python train.py --horizontal_flip=false --encoder_stem="deep" --encoder_expansion=4 --fusion_encoder_kv_group_size=2 --fusion_encoder_positions="learned" --epochs=3.0
Rows from block 4 of the image encoder of a small model that answers yes/no questions on an image's attributes, named by matrix and row number. Rows with one number belong to one channel. Each number is 128 + 32 x the weight over its row's rms, rounded and kept within 0 to 255. All counts start at 0. Numbers have three digits each.
After each channel's rows are labels from the 100 images, of 14976, where the channel reaches its highest value: "responds to" is what is common among them; "colour at peak" is the nearest of a few named colours to the mean colour under the peak. Only what is clearly more common there than usual is listed. The data: scattered letters and digits in many colours.
# convs0: expand 5x5 conv, stride 2 (encoder.blocks.4.convs.0.weight, 128x32x5x5, each kernel summed), inputs 0-31
# convs1: project pointwise conv (encoder.blocks.4.convs.1.weight, 64x128x1x1, transposed), outputs 0-31

convs0.22:142117109164141146146128117101140122131089114181153207076088092107125088118174165081123150117187
convs1.22:109156140140066119165082145090135118100114147083133132144173140108164165122114135105101068131122
responds to: count: one; white
colour at peak: grey

convs0.12:105152092083168114057114133074164102166113093110167167145163100138075108090116144122089133127095
convs1.12:145174150125137160178130148156125154059154073056104154136099120143065164151151144111162142158104
responds to: count: one; yellow
colour at peak: brown

convs0.38:154114146106129164101163130139151000105112108155096120143102143139132130167113137119189139148139
convs1.38:183117150147150100134171141102111202174135095133095099138178127117128072136108162165189135137148
responds to: teal
colour at peak: cyan; green

convs0.71:057133152124157148097167102101103155110059157107126110148149068140138065119132136124096149120188
convs1.71:152132131171135130180172120100113183087103120166075105090101203063162080155094112086135116144123
responds to: count: one
colour at peak: brown

convs0.63:089097140126132163046133146129064198152139104126151092141115075097182121120114156138126157154136
convs1.63:101155147153113149136114081139093073110095094077190120138125111165157082090167163144035131124195
responds to: green
colour at peak: grey; green

convs0.101:127129153166118152063183136133090119108158126112103102098129135222186172137102120141126174124119
convs1.101:117155165183136073187147120073123142104178089143145123114139091122162189164105161155093139178136
responds to: teal; count: one
colour at peak: grey; cyan

convs0.111:191108164123103101094153107159170135074098179129147127124159101110081101182139099131092175160108
convs1.111:149131193069107130128149131122146061104124141160152179146057140151165109130106126140169117111186
responds to: green
colour at peak: green; grey

convs0.65:146145128140198194127090070100141144089146119114134115114226144119119103120083152129145136110135
convs1.65:151132130198103175125099106141131141122107109165117174119134175195104132094123123150155189135101
responds to: count: one; orange
colour at peak: brown

convs0.81:125090136115132128158105152119102178121124118191131103093098098110112101092154145179047073108083
convs1.81:176117139069115195134145101111111160141105138120142146182098150102088088157116145083099161116153
responds to: green
colour at peak: green; grey

convs0.47:149144111163122091128116129175184114178169114161067123149105144137115204114164136094096138073142
convs1.47:159229126119135102113183083115133147124159144081157132144110154152117097124088125084098117102147
responds to: count: one; brown
colour at peak: pink

convs0.28:169137050148167107152130108083083122110142168139154149094125166158142100186153136148137123141198
convs1.28:104087146109100167119095083156122079065087079125110103110081152085146088074122122123118136162068
responds to: count: one
colour at peak: grey

convs0.59:101181162140090156151154116162152178104143199080105117163126081149169157152093123098151159138152
convs1.59:107110160098152085086078084118091108130126124192127142115113127093176062158122110180111087132196
responds to: teal; count: one
colour at peak: cyan

convs0.94:191150148182185124171148133104082124145088083117092097120115145156086090088128115084115137105164
convs1.94:099117100146058142112158119115134179066145160117206086108097104104133152161156143111128109150128
responds to: count: one; black; brown
colour at peak: grey; pink

convs0.43:142143167148131121095155093171184156149151091161129104184175119189116181125120160111105137187142
convs1.43:170177116152167113109097158121120112053106084159142110109148074159130125167103124121118123159165
responds to: green; count: one
colour at peak: green

convs0.11:114125081086147083111074134172145093092125159095106084158124093169060125138140076112138096106151
convs1.11:124190110148144072062123140111137089160134108114148071092148154080084205106161108080175125127147
responds to: red
colour at peak: brown; red

convs0.9:149112119056129141123149128216179158053150099122090093111124138103136157158126154167140122127142
convs1.9:119156121112110152173142072122141129135117134119102125117106114084148167091140057095151194112130
responds to: red
colour at peak: brown

convs0.33:156144164129108095109070176161148143178185078155128155140172171117146172108137145122157077142155
convs1.33:077049178182079070155149113117091095093094141153162123159132091165169218093112134103147127084145
responds to: green; count: one
colour at peak: pink

convs0.17:154176092174186123137127100143094061100115191099103110105123141122086136143157090134072155152131
convs1.17:160076136106131114157093106113155098122182078123101143038124132128179115075105105100133190155114
responds to: count: one
colour at peak: brown; grey

convs0.19:164182102175126148105121146146141100120106180126146080030122144117158121128168123081091132101146
convs1.19:155147103133124144098078133145160226124156121178114147073066108118162136105132113166090145163160
responds to: count: one; brown
colour at peak: grey

convs0.74:147131143101117120125106152169157110106165161069160040162128153110155128106077158079168157145138
convs1.74:082131084141083110146132074129097158097118107125109070094077115147108126160101154177099116146137
responds to: teal; count: one
colour at peak: cyan

convs0.108:106151123076086109107070107151120093152109140158152130147093104108081121096165112152184125114044
convs1.108:170106115106177138056048131149108141144137113075116142130139131149159186085091107137083102148072
responds to: teal; count: one
colour at peak: grey

convs0.80:118144081150137107202128125139122159137073100120155133067096134139125136091139150037157139106164
convs1.80:131074177075106136141164114074157141145117116116128100081108120065112129137143142083162092128095
responds to: count: one; brown
colour at peak: grey

convs0.95:123079096159129134156106074137088191155056091169120153126094091161142101147159137163139109107101
convs1.95:085129165144120154121078201097148050053095155158130160188106123139119146093137092125082100100095
responds to: green
colour at peak: green; grey

convs0.61:174158140141112144213142173116170125119165137108187120132159084104139160104086132077144126170146
convs1.61:116112146140077073096188071145149147090097160137140100092095112141099102124123119087128119110129
responds to: count: one
colour at peak: black

convs0.25:182105110108142122065153158163102187129098073135122124114134074117127099081172150136104071131100
convs1.25:153104138080181084091148140106087108108045191086143175144092145126177081169103156201152098101120
responds to: green
colour at peak: green; grey

convs0.60:134124131120112155155177141123104010120121140123093077118086108156106101097101105164149137151101
convs1.60:143076113184164089143135162161149156131154096136080130153122145140095073111096197154108113153072
responds to: teal
colour at peak: cyan; green

convs0.126:139150103126157143110157124173098177125104173189148075103108164079148149172138165143093145079093
convs1.126:136132151143137190148108109073140120028105146108157117134075107119160130114123057093081154147132
responds to: green
colour at peak: grey

convs0.70:148139122137101151142159090134129127156118120216128026128113107143112122123128108118182162069122
convs1.70:099177150138149128078114138087111119177153066150144131109143167101181087111117121118169086099089
responds to: count: one; black
colour at peak: grey

convs0.35:132181155142142102141141108180160092168140155090091141148121196148082164155116172163176119143166
convs1.35:125103152130115107152096109144127128160138137141065161139124128193164123128050083159132080069120
responds to: teal; count: one
colour at peak: cyan; green

convs0.48:171091132108213130123177067128144075093130078119113108155103094157108112129092087115139155134110
convs1.48:092114113151165114178090119188106076161120083134109082153148173150075072057189089113162114122072
responds to: teal
colour at peak: green; cyan

convs0.106:138149084079129107067115129105135138131059105122127072135121110194083136095101132067115170136122
convs1.106:157151167143127134163172077176146174102154135133113148168090081136154141143176195185144151144130
responds to: count: one
colour at peak: white; pink

convs0.6:131193152133090169128106154126183079161200147129130104121125131147141126150078115130189110097081
convs1.6:061086128105118089099170127175142138147183085114091154073098124127161157103070153179121117092177
responds to: teal; count: one
colour at peak: cyan